config.toml
layers = 16
optimizer = "adamw"
beta2 = 0.95
Rows from block 6 of a small sound classifier, named by matrix and row number. Rows with one number belong to one neuron. Each number is 128 + 32 x the weight over its row's rms, rounded and kept within 0 to 255. All counts start at 0.
After each neuron's rows are labels from the 100 clips, of 14848, where the neuron reaches its largest size: "responds to" is what is common among them. Only what is clearly more common there than usual is listed. The data: synthesised imitations of 52 everyday sounds, one a clip.
# u: gMLP up (value half) (model.blocks.6.mixer.u.weight, 256x192), inputs 128-191
# v: gMLP up (gate half) (model.blocks.6.mixer.v.weight, 256x192), inputs 128-191
# out: gMLP down (model.blocks.6.mixer.out.weight, 192x256, transposed), outputs 128-191

u.35 [ 86 135 130 141  97 123 105 157 143 161 116 162 197 120 144  98 100 118 162 166  86 125  94 113 138 106 159 142 148 174 176 162 194 111  99 155 159 166 124 116 160 152  89 103 105 141 130 133 135  71  54  89 131 144 145 125  78  51 166 103 112 149 122 187]
v.35 [137 106  97 129 157 189 152 165 149  58 137 140 118 106 133 132 186 154 162  95 151 152 106  94 171 136  96 194  90 152 124 105 103 121 135 151  81 115 160  62 171 146  88 153 148  88 140 145 126 156 116 110 155 140  99 180 141  74 109  75  71 111 111 102]
out.35 [ 83 135 128 136 123 121 107 149 118 109 120 133 111 177 110 145 126 144 158 137  91 133 160 119 202  85 115 154  95 152 155 100 184 167 166 107 135 151 107 129 145 138 103  71 142  79 141 117 148 113 217  55 129  69 119  74 154 133 137 110 155 113 138 126]
responds to: nature; water drop

u.129 [106  82 162 136 135 152 136 106  99 114 104  94 111  81  73  67 129 106 128 169 117 137 165 160 107 102 138  94 114 152 122  85 172  84  95 165 158 150 136 112  89 133 139 123 164 128 109 120 157 157 138  87 242 122  71 149 162 109 165 132 163 103 158  62]
v.129 [ 97 171 195 142 109 156 125 115 113 137 152 116 115 143 140  83  81  82  88 160 119 204  84 110  85 136  79 101  66 105 119 119 142 105 150 102 139 121  96 187 126 117 140 129 139 124 151 128 173 139 185 113 126  69 152 110 136 130 168 131 130  96  58 123]
out.129 [162 167  90  85 136 181 131 119 135 106 135  83  92  75  95  92 150 128 127 136 101  81 124  74 132 121 110 188 151 166 119 177 139  81 134 164 152 150  93 139  69 157 137 161 128 208  64 136 139  89 138  73 135  83 210 138 143  84 141 126 143 116  94  91]
responds to: machines and effects; explosion

u.153 [128 106 128 133  77 131 188 105 133 225 161 114 101  89 158 134 143 116 128 137 149 136  60 124 147 174 114 101  98 150 162  92 119 119 103 147  78 144 101 205  41 168 125 120 103 137 139 159 186 127 143 119 105 103 141 183 146 100 134 154 120 101 109 104]
v.153 [109 108 161 118 134 191 156 160 126 137 130  72 166 102 127 115 102 149 149 106 102 130 177 139 110  95 107 140 126 117  59 131 118 165  91 159 148 116 110 104 113 111 152 140 147 170  64 114 186 145 123 140 170 116 104  87  97 127 158 115 165 130 175 108]
out.153 [ 97  84 202 134 165 108 126 160  96 122 136 130  99  75 129 149  97 150 115 173 123 122 128 123 144  83 111 117 165 182 157  67 146 148 110 152  87 173 139 155 121 133  97 145 160 155 115 165  85 129 186 109 160 142 135 152 148 139 120 137 131 163 164  92]
responds to: machines and effects; laser zap

u.219 [167 144 110 118 137 162  99  39 178 151 138 145 115 142  99 140 183 142 104  99 140  74 103 111  89 173 126 154 128 135 148 137 152 122 132 124 120 128 139 127 107 174 127 118 160 189 133 186 162 138 106 131 153 119 130 101 126  98  89  99 130 155 146 144]
v.219 [ 88 122 126 119 135 145 108 136  64 147  72 206 129 111 148 102  73 124  96 178 132 166  85  94 118  79 119 125 183 104 157 141 119  90 139 105 155 141 139 112 129 122 109 189 172 129 106 153  81 167 116 143 184 107 104 137 176 122  55 112 149  93 117 104]
out.219 [145  78 121 156 154 158 126 237 104 128  39 138 156 110 110 125  89 129 173  70 180 142 185 135  79 143 106 140 139 153 117  90  94 143 101 111 173  54 173  91 104 119 126  25 118 127 111 116 163 103 152 113  91 134 184 132 106 152 195 150 147 145 109  97]
responds to: people; crying baby

u.42 [154 141 125  82  94  86 116 171 163 131 103 129 130  93 142 146 190 120 148 102 141  92  76 145 122  78 167 154  97 182  65 139 177 136 111  99 148 168 200 129  53 156 109  98 156 110 124 142 128 125 129 170 105  92 169 179 146 106  57 165  93 131 109 147]
v.42 [145  79  97 106 147 106 146 109 104 111 159 171 104 187 188 147  91 153 149 141 141  92 123 138 107 124 138 112 108 126 152 159 118 181  97 103 104 187 184 168  78  98 122 153 105  88 186 103  99 121 129  93 146 156 170 129 103 158  90 152 100 126  89 122]
out.42 [143 135 101 127 131  42  94 151 160  84 161 118 156 102 157  81 125 149 118  84 170 219 136 158 142 143  84 106 141 174 113  75 149 104 150 178  95 123 146 182 189 102 135  89 110 116 124 126  93 139  90 100 176  95  75 205 113 130  78 106 156 153 138 100]
responds to: waves; electric buzz

u.51 [107  95 166  82 157 129 100 132  87  86 198 100 165 111 121  89 148 121 161 119 130  48 139 112 123  76 186 141 158 133 138 136 113 116 122 182 143 147 132 144 100 142  79 137 175 126 132 129 112 151 106 151 148 113 137 141 145 130 185  75 150 132 144 105]
v.51 [177 230 104 149 126 141  69 133 136 134 109 112 141 120 155  97 149 105  98 125 102  96  88 162 129 131  81 166 145 152 128 167 132 143 124 126  87 106 183 110 149 112 102 149 106 193 116 120 120 139  85 156  88  80 144 135 132 100 127 136 125 104 130 121]
out.51 [164 113 122 176  72 177 100 108  86 155  98 164  70 112 131  76 190 140 224 108 134 164 115  93 135 161 165 173 116 186  90 134 144 102  85 147 123 149 117 102 132 176  90 164 126 116  84 105 130 151 112 123 120 123 112 129 126 144  95 127 157 177 147 101]
responds to: machines and effects

u.70 [192 188 125 146 218 167 124 185 143  99 161 137 177 124 187 158 114 154 112  91 143 165  98 142 133 117  87 150  80 189 113 165 109 151 168 141 130 179 114 101 174  84 123 160 130 157 164  86 135 134 195 149 147 109 154 116 159 118 120  89 212 127 157 124]
v.70 [142 184 158 112 101 103 107 139  93 111 165 100 125 152 173 166 127 116 164 103 131 115 108 149 127 163 160 135  72 143 109 150 114 145 117 159 127 173 139 113 115 146  99 152 134  76  89 118 151 134  84 165 149 173 109 153 125 174 113  98 161 132 124  93]
out.70 [124 151 113 102  44 130 133 127 126 180 102 117 157 108 175 146 158 108 108 112 132 154 127 112 139 168  98 155  98 133 104 132 103 103 143 123 127 122 125 126  88 138 125 107 105 114 109 148 130 133 141 165  78 114  71 100 201  92 196  47 121 158 100  94]
responds to: machines and effects; engine; electric buzz

u.73 [113 161 165 125 142 116 137 145 138 143 139  47 113 172 101 124 143 159 148 104 122 230 163 141  96 130  47 163 126 125 146 105 147 118 123  77 121 116 174 125 102 114 111 154  98 139  91 121 146 132 138 155 113 107 115 131 130 114 157  55 156 143 158 118]
v.73 [ 97  89 119  88 138 100 179 115  70  73 133 132 118 110  96 102 157 105 168 136 173  94 166 165 125 110 181 180 135 149 160 114  82  61 164  38 104 129 131  38 149 131 127 136 111 146 154 140 110  79 197 164 156  96  96 150 170 148 209 118 144 108  86 154]
out.73 [146 122 165 191 102 106 128 128 145 126 127 112 123 207  56  89 150 150 159 125 127 153 131 103 111 101  92  73 159  74  66 141 171 138 167 153 120 135 147 177 126 171 103  73 176 144  59 154 149 107 130 121 166 109 163  89 148 126 153 132 167  81  94 138]
responds to: music; drum roll

u.88 [109 127 116 174 131 125 118 134  78 120  65 127 158  80 112 124 110 132 139  71 129 145  85 150 122 175 132  76  89 103 111 157 171 138 140 102 137 108 161 146 123 148  95 171 156  90 108  99  68 123 116 115 106 133 187 153 190 109 160 157 135 113  81 207]
v.88 [126  78 158 178 123 127  66 118 147 133 109  90 167 103 125 101 120 143 137 151 108 163 144 111 120  94 113  60  73 113 134 142 133 134 105 114 124 168 156 124  42 138  59 174  96 154 120 154 147 157  78  98  89 162 189 118 164 116 100 159 120 125 135 161]
out.88 [126  82 174 188 152 112 112 143 184 130 155  92 143  68 103 103 123 128 142  83 160 114 183  57 162 160 156 114 113 111 143 143  87 155  68 125 113  82 181 140 136 143  86 156 101 111  67 113 177 148 116 133  90 130 123 135 121 130 114 107 133 163 169 128]
responds to: signals; church bell

u.103 [157  94 129 113 115  65 133 176  92 136 121 117  96 106 148  67 147 172 120 158 127 152 141 123 131 165 183 130  66 100 100 149 163 157 124 119 127 177 162 161 135 132  99 121 106 163 121 141  82  98  87 104 158  93  94 154  70 136 139  62 147 117 103 107]
v.103 [ 70 146 154  92 108 122 159 152 122  49  90 180 126 156 148 119 122 112 117 105 125  79 149  91 131 190  97 150 172  50 143 148  90 114  98 120 197 159 148 147 132 154 158 112  68 154 131 146 139  97 104  70 132 148  92 118 255 171 105 102 125 156 111 120]
out.103 [101 141 129 134 114 161 131 136 127 100 147 126 131 189 178  81 127 153 144  95 123 169 126 136 182 139 107 162 115 106 166 130 148 125 129  87 132 130 116 128 120 170 143 104 135 120 149 188 150  64  54 147 123 143 102 105 116  95 126 121 133  96 155  89]
responds to: household; doorbell

u.164 [127 155 133 132 125 116 162 131 120 144 107  85  86 170 114 138 137 127 166 122 185 126  53 117 131 175  80  52 111  88 140  92 117 139 131 133  54 107 146 105 179 138 136 152 135 127  66 129  43  70 168  97 169  85 117 169  76 113 136 131 105 142 123 123]
v.164 [174  86 127 172 112  71  80 106 167 119  68 198 132 120 116 165 111  81  93 103 103 121 207  98 163  92 121 118 194 100 139  78 130  37 130 126 102 110 165 155 103 134 128 108  90  75 119 117 135 111 197 154  82 177 184 108  98 101 113 124 179 133 105 126]
out.164 [142 146 136 168  83 119 109 124 122  96 159  81 153 220 126 121 161 115 180 137 125 156 108 167 115 124 116 128  56 141 118 113 150  89 147 116 119 159 117  96 133 129 119 110 155 131 165 190 116 110  78 122 111  77 198 122 160 186  93 135 126 122  95 149]
responds to: snoring; people

u.9 [173 121  65 110 123 157 121  46  58 158 138 145 127 162  63 103 120 111 190  69 152 126 125  96 123 102 184 143 116 174 145  85 124  97 153 153  78 164 132  88 142 138 103 108  96 163 135 116 151 118 113 112 169 121 154  94  85 167 172 165 129 195 179 195]
v.9 [ 76 108 116 103 181 170 168 150 111 218 115 184 121 153 130  72  90  94 147 126 117  79 132 140 129 119  69 134 138  78 166 149 134 166  99 139 142 147 174  86 109 166 133 134  94 214 133 169 116 145 147 118 101 100 159  81  93  63 115 130 129  97 173 166]
out.9 [149 132 110 120 150 143  91 153  95 105 167 153 179  94  78 114 149 134 104  80 107 145 181 126 174  98 134 142 154 170 131 103  91 129 133 133 129 145 130 116 118 174  96 139 158 153 126 149 141 117 123  89 148 106 186 157 113 102 161  99 144 174 122 198]
responds to: nature; stream; water drop

u.48 [171 138 121 121 168 141 142 135  70 144 132  86 108 165 113 184  88  91 176  73 126 171 183 132 124 144  67 165 101 145  97 139 103 132  96 120  86  75 121 115  84 171 199 138  78 119 184  84 158 110 103 182 155 127 124 144 141  41 104 115 155 118 111 142]
v.48 [157 146 139  92 135 160 157 107 168 145 136 140 143 114  96 118 114 118 109 101 154 118  61 145 105 148 119 191  77 150 157 183 137 110 183  95 146 118 166  89 146 181  81 107 122 116 120 126 119 135  86 115 172 158 116 181 126 180 134 127 160 146 105 162]
out.48 [ 63 128 106 135 157 141 115 111 109  85 108 140  96 169 115 157 107 131 110 141 147 169  75 108 109 122 163 100 120 128 147 147 165 187  71 120 161 115 147 114 135 194 179 124  98 138 187 134 120 118 189 168 156 208 110 176 133  69 127  93 151 121 156 177]
responds to: drum roll; music

u.90 [128 106 111 147 172 171 182 123 161 174 151 168  97 161 162 127 190 129 173 119 147 183  91 127 134 133  63 167 129 115 128  88 110 104 161 144 122 169  81 136 105 141  88 123 149 144 144  95 137  92 179 122 136 159  75 184 155  93 164  88 134  96 128 137]
v.90 [197 134 155 150 208  89 201 150 157 112 174  84 165  81  99 116 135 126 132  68 159 119 145 107  94 121 177 136  76  89 139 194  96 104 169  93 120 148 105 121 139 108 142 165 116 120 177 139 112  85 145  85 179  89 137 150 124 141  83 104 160 195 122  85]
out.90 [163 112 109  66  97 124 129 129  92 143 128 143 119 164 141 107 157  88 125 128  93  35 129 139 116  90 102 114 104 116 149  87  88 147 130  91 139 150 133 155 178 141 200  94 130 121 156 145 130 103 142 140 106  79 168 123  76 159 146 124 128 154 124 138]
responds to: people; crying baby

u.245 [159 148 119 160 166 205 147 137 110 128 176 133  99 145 102 111 153 126 175 154 122  95 164 143  97 202  72 170 104 139  91 177 135 119 211 110 182 151 153 143  51 187 109 178 110 167 139 178 140 128  44 109 131 161 128 146  94 114  94 124  64 135 117 136]
v.245 [133 170 144 142 155 121 132 114 168 110 123 131 146 140  57 124 115 141 154 188 118 138 111 107 157 148 109 131  98 142  86 111 133 125 121 121 146 156  87 134 165 105 122 140 181 124 146 144 145 122 202 152 178 172 120 136  53 116 102 135 114 139 110 197]
out.245 [153  90 164 122 140 171 121  76  68 119 107  90  57 148 140 159 128 111 150 176 116  91 159 154 171 147 109 111 147  97 179 158 124 121 123 172 136 113 127 102 115 121  53 110 122  76 125  77  92 135 163 143 118 105 178  87  87 108 144 157 136  58  98 166]
responds to: music; drum roll

u.11 [185 124 109 199 111 126 123 101 101 184 147 133  64 187 121 186 144 153 117 107 126 128  81 100 151 166 144  93 130 159 154 213 138 111 117 135  23 117 120 174 118 135 162 104 125 133  75 123 164 155 161 141 173 134 100 166 119 133 110 161  79 123 134 101]
v.11 [144 206 129 102  71 154 124 130 140  84 173  72  96 158 124  77 172 170 129 144 194 111  75 167 136 110 104  99 115 122  63 144 153 102 114 120  77  88 146 168 138  73 115 119  76 119 100  95 117 108 128 162 118 115 145 102 155 172 148 127 190 182  62 122]
out.11 [138 129 142 126 162 187 136 150 161 125 139 127 148  88 152 161 151  92 153 142 120 123 191 204 117 112 165 143 185  99 120 175 116 129  79 195 116 122 117 183  94 134 119 139 146 113 154  89 169 115 117 114 112 176  84 141 133 137 116  98 108 148  92 110]
responds to: door slam; mooing

u.157 [126  66 112 162 160 168 143 150 135 149 123  86  88  60 113 138 143 141 111 109 148  65 116 143  77 153  89 119 103 149 166  99 156 113 139 106 140 140 146 109 118  59  59 138 124 154  95 188 103 167 146 136 163 108 128 151  97 141 101  87  92 135  84  91]
v.157 [166 122 130 106 175 107 159 142 157 149 136  78 151  80  79 120 143 145 129 115 109 196  96 170 106 142 140  91  96 127 105 148 112 106 115  99  99 158 194 104  86 162 120 141 171 121 145 129  97 116 106 192  68 101 101 173 127 130 137 120  90  82  98  74]
out.157 [118  73 139 146  84 177  99 195 133 128 122 113 128  52 107  96 136 193 134 130 166 100 162  97  98  73 124 142 120 151 145 137  92 112  89 117 114 166 188 109 133 168 126 156 126  89 134 107  63 114 129 121 111 129 196  58 131 134  83 102 100 143 132  61]
responds to: signals; car horn

u.94 [ 61 130 144 124  91  93 179 189 133 193 106 129 121 122 175  71  98 159 134 127 129 103 168 113 115 125 100  90  96 116 141 158 202 142 128 125 100 180 144 146 106 146 147 107 138 154  68  91 144 157 141 179 112 103 142  99 120  45  88 195 168  89 155 106]
v.94 [131  99  37 135  55 123 144  76 160 130 123  99 162  96  99 114 152 191 170 193 105 176  96 186 151 157  81 179 126 122 137 107  80  85 113 136 137 132 152 148 150 173  75 119 100 111 126 117 125 109  89  98 154  86 143  91 154 136 147 106 154 145 108  70]
out.94 [105 106 104 169 138 157 128 151 136 124 150 127 173  84  79 158 168 158 125 103 127 153  80 135 100  86 188 124 137 146 134  98  83 145  65 138 166 166 140 155  88 146 104 129  85 140  95  80 129  87 140 105  98 120 141 111  69  85  57 123 166 145 151 103]
responds to: nature; waves

u.131 [143 172 199  92 150 100  83 179 133 132 123 114 127 138 103 167 113 125  84  70 109 133 176 104  96 107 116 136 116 153  85 114 134 160  64 179 101 167 112 113 123 161 124 146 219 100 129 116  76  91 127 156 137 149 111  63 162 136 142 105  88 171 139 138]
v.131 [170 119 154 126 186 123 148 171  92 111 168 180 149 163 137 125 120 144  97 126 104 147 180 170 137 143 145 107 115 113 143 132 147 168 119 105  57 163 147 124 114 165 100 189 111  80 146 145  92 122 145 161 119 158 146 147 110  92 187 105 197 126 156 120]
out.131 [152 127 151 185 143  98 142 113 170  92 127 175  48 146 128 106 162 116  76 108  98 136 120 143 140  63 171 123 127 156 135 157  90  87 143 110 144 132 110 147 137 107 117 117 108 134 160 114  97 141 116 166 118  98  65 115 115  85 120  80  82 177 153  68]
responds to: nature; wind

u.194 [ 99 127 107  55  89  41 176 100 102 107 173 139 190 177 135  85 118 138 152 106 147 154 119 140 202  96 157 115 117 201 197 123 104 141 111  88 121 187 159 114 183 169 107 154 160 109 163 103 165 102 101 119 108 114  99 140 162  89 132 121  95  75 114 118]
v.194 [108  75 139  97 144  52 101 140 152  62 159  58 123 147 151 170 155 215 136 124 135 113  99 142 174 157 156 155 104 123 191 156  79 136 124 143 143 114 131 119 111 111 141  93 144 119 101 158 147 161 123 207 103 126 155 140 120 131 164  62 119 154 134 127]
out.194 [ 89 123 140  68 114 102  60 150 138 151 127 192 150 139 107 100 120 145  83 109 142 139 112 146 181  67 141 127 109 125 120 140 115  54 129  88 165 195 131  57 153 142 159 103 171 133 137 118 122 183 140 103 176 128 130 121  79  99 123 117 168  71 114 165]
responds to: drum roll; music

u.238 [120  86 138 133 148 126  76 143 128 131  73 129 149 135 134 132 151  97 121 161 116 139  97 130 171 135 149  70  97 139 103 137 122  95 118 141 136  87 147 105 100 152 130  87 173 141 142  69 120 117 109 128 132 105 103 107  99 132 169  94 116 185  94  98]
v.238 [116 100 166 165 160 140 172 172 103 106 136 141 106  94 166 139 133 117 147 117 123 181 117 164  51 116 132 146  73 136 121 173 154 111 118  98  84 178 156 156 195 106  77 190  38 134 109 133 127 130 134 170 124 126  86 106 104  84 147 103 176 140 118 125]
out.238 [169 112  99 115 112 150 137 104 135 104 142 123 130 120 155  99 133 117 156 168 130  83 167 126 157  99 199 113 106 204 137 126 102 106 123 125  96 140 126 149 133 137 118 135 133 129 115 119 152 170 171  43 150 164 159 108 137 157 206 109  86 125 125  90]
responds to: machines and effects; vacuum cleaner

u.75 [124  95 182 129 148 123 151  68 119 122 168  96 161 134 126 136  77 111  75  40 106 131 185 143 143 141 142 118 106  93 126 119 144 117 124 129 163 123 128  52 120 131 156 167 170 107 137 218 120 133 173  95 149 143 167  90 140 169 107  83  71 159 103 120]
v.75 [117 136 126 143 190 104 110 178 141 157 136 178 112 165 129 157 170 139 148 175 108 165 110  93 101 123 137  49  78  86 102 179 175 145 170 106 181 193 137  65 131 188  84 133 103  91 127 128 108 153 153 139 137 138 162 147 172 116 186 129 139 111 124 114]
out.75 [100 147 150 142  73 129 104 110 114 136 154  86  75 138 146 159 171 106  60 102  59 119 131 128 142 153  97 156 166  96 177 115 162 114 171 123 167 113  60 100 153 106  87 183 182 101 141 137 123 219 119 122  92 110 113  94  86  80 158 115 146 166 140 138]
responds to: signals; whistle

u.95 [ 88 139  81  56 159 118  99 138 182 123 142 116 146 154 154 137 113 148 141 118 174 138  87 122 115 131 120 144 127 122 113  93 144  85 118  48 159 188 160  88 102 115  89 162 136  93 145 125 119  57 150 115 117  98 103 133  85 116 100 184 139 186  97 172]
v.95 [126  97 140  88 125 150 137 169 155 103 126  72 127 145  70 109  91 138 169 121 147 150 122 159  69 145 139 144  92  76 174 167 137  73 166  80  59 149 140  96 136 137 129 146 126 184 149 159  93 159 123 140 192 134 131 139 139 145  97 152 146 106 112 166]
out.95 [113  74 124 147 125 105 113 149  82 149 139  83 168 193 139 143 142 142 109 167 121 116 166 169 172 154 100 197 147 140 120 115 102  97 123 111  68 117 117 176  62 148 208 131 134 107 145 146 113  42 111  68 115 124 172 149 136 161 146 171 133  75 124  92]
responds to: animals; howling

u.68 [189 123  91 127 146 164  92  88 115 139 132 169 170 134 162 140 103 176 116 145  90 104 128  79 142 133 129 154 164 130  80  82 122 133 109 103 151  80  73  79 107 157 108 153 101  88 106 148 126 146 159 148 121 155 184 179 123 136 152  93 148 149 101 135]
v.68 [180 134 111 134 124 171 143 132  70 135 131 127 238  83 169 110  73 191 157 108 158  93 150 131  55 144 128 164 143 130 137 126 132 145 188  66 157 110 115  83  90 128 127 121 138 102 150 117 101  75 185  83  76 121 133 155 121 130 102 112 145 205 124 110]
out.68 [ 95 120 153 163 180 118 159 122 105 119 112 157 182 116  86  92 138 183 205  76  73  91  98 136 146  89 159 127  91 104 126 102 125 106 106  60  96  88 163 103 119 170 101 141 124 134 118 157 164 205 117 159 158 133 143  98  92 118 110 135 133 126 167 195]
responds to: nature; waves

u.236 [ 91 136  87 172 116 139 163 144 210  78 161  82 159 121 195 112 104 144  73 178 129 148 120 104 156 164  95 136 135 107 176 150 114 149  79 138 129 142 107 137 125 149 162 138  75 205 119 148 154 147 110 202 135 183 151 110  63 139  97 144 185 170 124  62]
v.236 [149 111  91 143 127 138 110  91  62  67 127 111 133  41 113 122 111 135 129 143 155 147  82  73 124 224 137 172 146 129 101 129 153 149 114 120  98 148 127  72 194 103 121  98 138  98 143 136 114 110 168 120 104 160 132 169 170 119 157 137 111  76 101 183]
out.236 [119 134  84 135 199  89 114 184 129 126 170 185 175 107 104 151  83 119 178 123 120  87 117 136  62 161 110  82 111 103 134 158 153 146  96 161  93  88 132  73 113  95  72  86 129  37 116 120 166  90 152 135 177 171 146 101 150 178  97 130  97 167 123 104]
responds to: animals; fly buzzing

u.214 [137  97 139 123 173  94 143  78  80 146 180 143 111 134 131 114 110 161 144  81 111  85 127 165 109 154 124 109 130 140 190 165 123 127  98  71 110 141 147 184  94 117 124 151 152 119 125  81 115  97  83 174  67 122 131 126 187 111 152  86 158 102  86 122]
v.214 [164 169 160 122 144  52 100 132 138 142 176 129 148 121 149 137  80 145 129 123 126 123 131 127  89 173  87 100 111  71  99  76 110 149 157 130  95 142 131 146  95 145  66 101 109 144 186 138 118 138 149  25 124 110  98 111  80 129 156  95 180 133 109  81]
out.214 [165 124  68 208 150  98 139 125 148 155  92 102 147 145 111 155 146 121  72 116 128  90 139  65 104 178  75 132  90 175 123 138 151 107 153 130 138  40  92 111 138  96 108 118 116 172 153 104  90 139 149  93 150 139 106 183 147 114 110  57 102 151 152 145]
responds to: drum roll; music

u.54 [200 193 144 167 164  88  86 118 149 126 117 138 182 149 124 114 177 110  99 110 115 168 116 122 149  82 133 121 184  98 111 160 184 154 154 150 223  91  90  50 155 115 106 138  98 124 109  95 160  94  87 123 140 163 155  99 136 109  82 142 114  92 136 123]
v.54 [ 84 107 174 135 162  81 135 143 129  83 151  79 103 120 149 186 118 106  96 106  93 133 106 102 120 185 104 145  79  66 100 174 119 136 187 150 140 181 155 153 130 110 151 104 170 178 143  42 149 153 135 118 129 135 105  87  89 101 133  98 162  69 135 164]
out.54 [109 142 102 114 119 142  63 114 135 123  77  52 117 117 115 178 111 154 135 166 171 157  61 107 143 143 163 121 172  87 147 103  73 109 101 118 143  97 106 120 133  99 174 133  75  89 115 137 141 108 139 150 148 133  62 136 151 129 176 125 187 143 145 169]
responds to: nature; thunder; animals

u.200 [156 127 148 184 121  85 177  93 150 143 158 120  94 145 139 166 126 111 115 130  90 102 116 108  87 172 140 107  98  82 136 165 169 130 162 106  63 113 147 149 140 126 104  80  63 138  81 139  81  79 166 105 157 131 130 175  68 138 102  92 171  54 102 154]
v.200 [141 115 126  81 113 153 122 108  74 119  78 115 124 139 137 122 123 110 164 145  84 122 177 162 185 132 163 121 128 197 146  77 132 106 133 124 111 174 146 172 150 255 111 118 162 135 107  88 115 109  67 161 143 145 148  97 164 154 201 134 120 203 128  94]
out.200 [109 124  76 154 149 149 178 115 125 165 114 168 131 120 107  91 138 150 149 122 123 129 149 130 128 143 124 155 140 144 208 161 135 154 165  69 125 192  86 140 164  87 108 116  95 104 119  60 131  50  75  97 162 144 134 122 130 150 103 160 154 136 168 127]
responds to: household; door slam

u.40 [ 95 133 107 163  95  94 153 203 130 149 138 148 135 104 139 143 124 117 140 156 108 117  97 162 160 167 106 186  70  61 154 120 153 130  78 111 160 132 128 159 100 114 139 134  85 117  89 122 119 122  69 123  94 118 150  99 132 127  65 124 151 204 117 157]
v.40 [139 148 174 155 116 160 137 179 159 113 130  67 171 113 124  84 164  95 104 165 155  65 108 164  92 149 102  44 138 135  99  88 127 153 116 143 125 145 109 157  92 141 122 140  94 108 128 163 159  80 148 115 114 130 105 120 153  96 139  90  96 101  98 173]
out.40 [143 103  95 114 179 105  24 163 102 158 125 119  90 126 123 151 134 102 115 168  78 158 155 165  20 187 129 127  98 113 139 105 121 123  75 132 105  88  98 127 121 123 165 200 146 184 114  53 153 134 142 166 135  99  95 131  82 140 181 183 139 169 133  72]
responds to: machines and effects; spray hiss

u.21 [ 72 199 146 123 110 138  94 126 130  97 214 119 146 139  81 110 109 107 132 151 196 121 128 132 139  99  90  99  86 178 180 119 178 205 188 136 120 162  79  95 156 154 116 138 168 115 117 174 108 149 110 105 149  56 107 169 129 161  77 187 121  94 126 161]
v.21 [ 46 153 110  88 155  85 150 157  90 146 118 113 144 146 118 166 159  87 116  67 130 105 157 100 123 108 142 106 144  63 141 130 153 150 105  66 122 147 116 133 127  92 136 143 143 169 170 110  61 110  72 114  79  76 114 128 130 119 139 137  70 126 102  73]
out.21 [155 114 131 111 130  91 162  83 115 109  79 117  93  67 130 122 135 137 128 114  92 123 102 128 199  87 151  63 143 134 151 127  96 157  39 128 109 120 156 152 114 179 129  97 161 118  38 154 148 132 147 130 188 152 122 153 134 168 113 113  76  98  79 120]
responds to: music; melody

u.161 [178 151 144 153 146 136 112 123  85 183 157 106 150 142 137  65 141 143 131   5 106  84 100 112 119 136  88 150  94 110  65 105 100 152 147 140 122 189 144 140 120 115 107 100 121 152 168 165 171 150 121 113 148 148 173 106 123 141 100 118 115 151 127 124]
v.161 [149  97 148 148 196 104 138 187 131 176 127 105 149 102 202 135 141 115 178 135 155 152 147 148 154 112 140 175 154  84 175 118 134 120 178 125 112 163 134 107 135 153  86 151  96 156 126 147 134 136 164 139 197  73 179  93 127 121  95 150 115 135 143  79]
out.161 [166 190  97 101 116 126 186 124 122 152 119  93 181 116 120 143 138 102 163 213 109 106 167 126 135 169 108  71 170 196 118 157 123 193  85 136 127 129 118 157 148 134 169 156 138 156 121 136 166 126  86 115  88 128 152  76  97  66 141 154  92 101 113  97]
responds to: music; drum roll

u.120 [128 141 161  89 128  97 153 124 168 118 141 186 155  97 121  85 115 142 170 161 140 187 117 121 103 127 146  84 153 149  73 111 135 129 149 155 188 144 149 112 108  66  81 176 130 122 149 162 161  84  68 116  79 123 135 104 104  99 120 139 125 158 117 109]
v.120 [152 150 138 154 134 134  89 164 144 109 141 175 123 108 168 177 157 207 133 114 141 135 111 108  87 135 141 108 161 171 163 125 123 158 163 138 137 116 123  95 160 108 148 139 138 178 165 123 139 126 139 133 107  88 109 112 162 148  98 118 123  85 129 105]
out.120 [150  42 109  91  89 199 142 126 145  76 127 113 124 134 174 193  82 104 120 124 165 119  98 123 168  76 145 126 134 145  81 185 151 147 136 113 195 112  95 123 152 166 114 138 162 113 170 127  92  83 164 125 180 172 180 117 153 166 164 105  76  74 157 134]
responds to: household; doorbell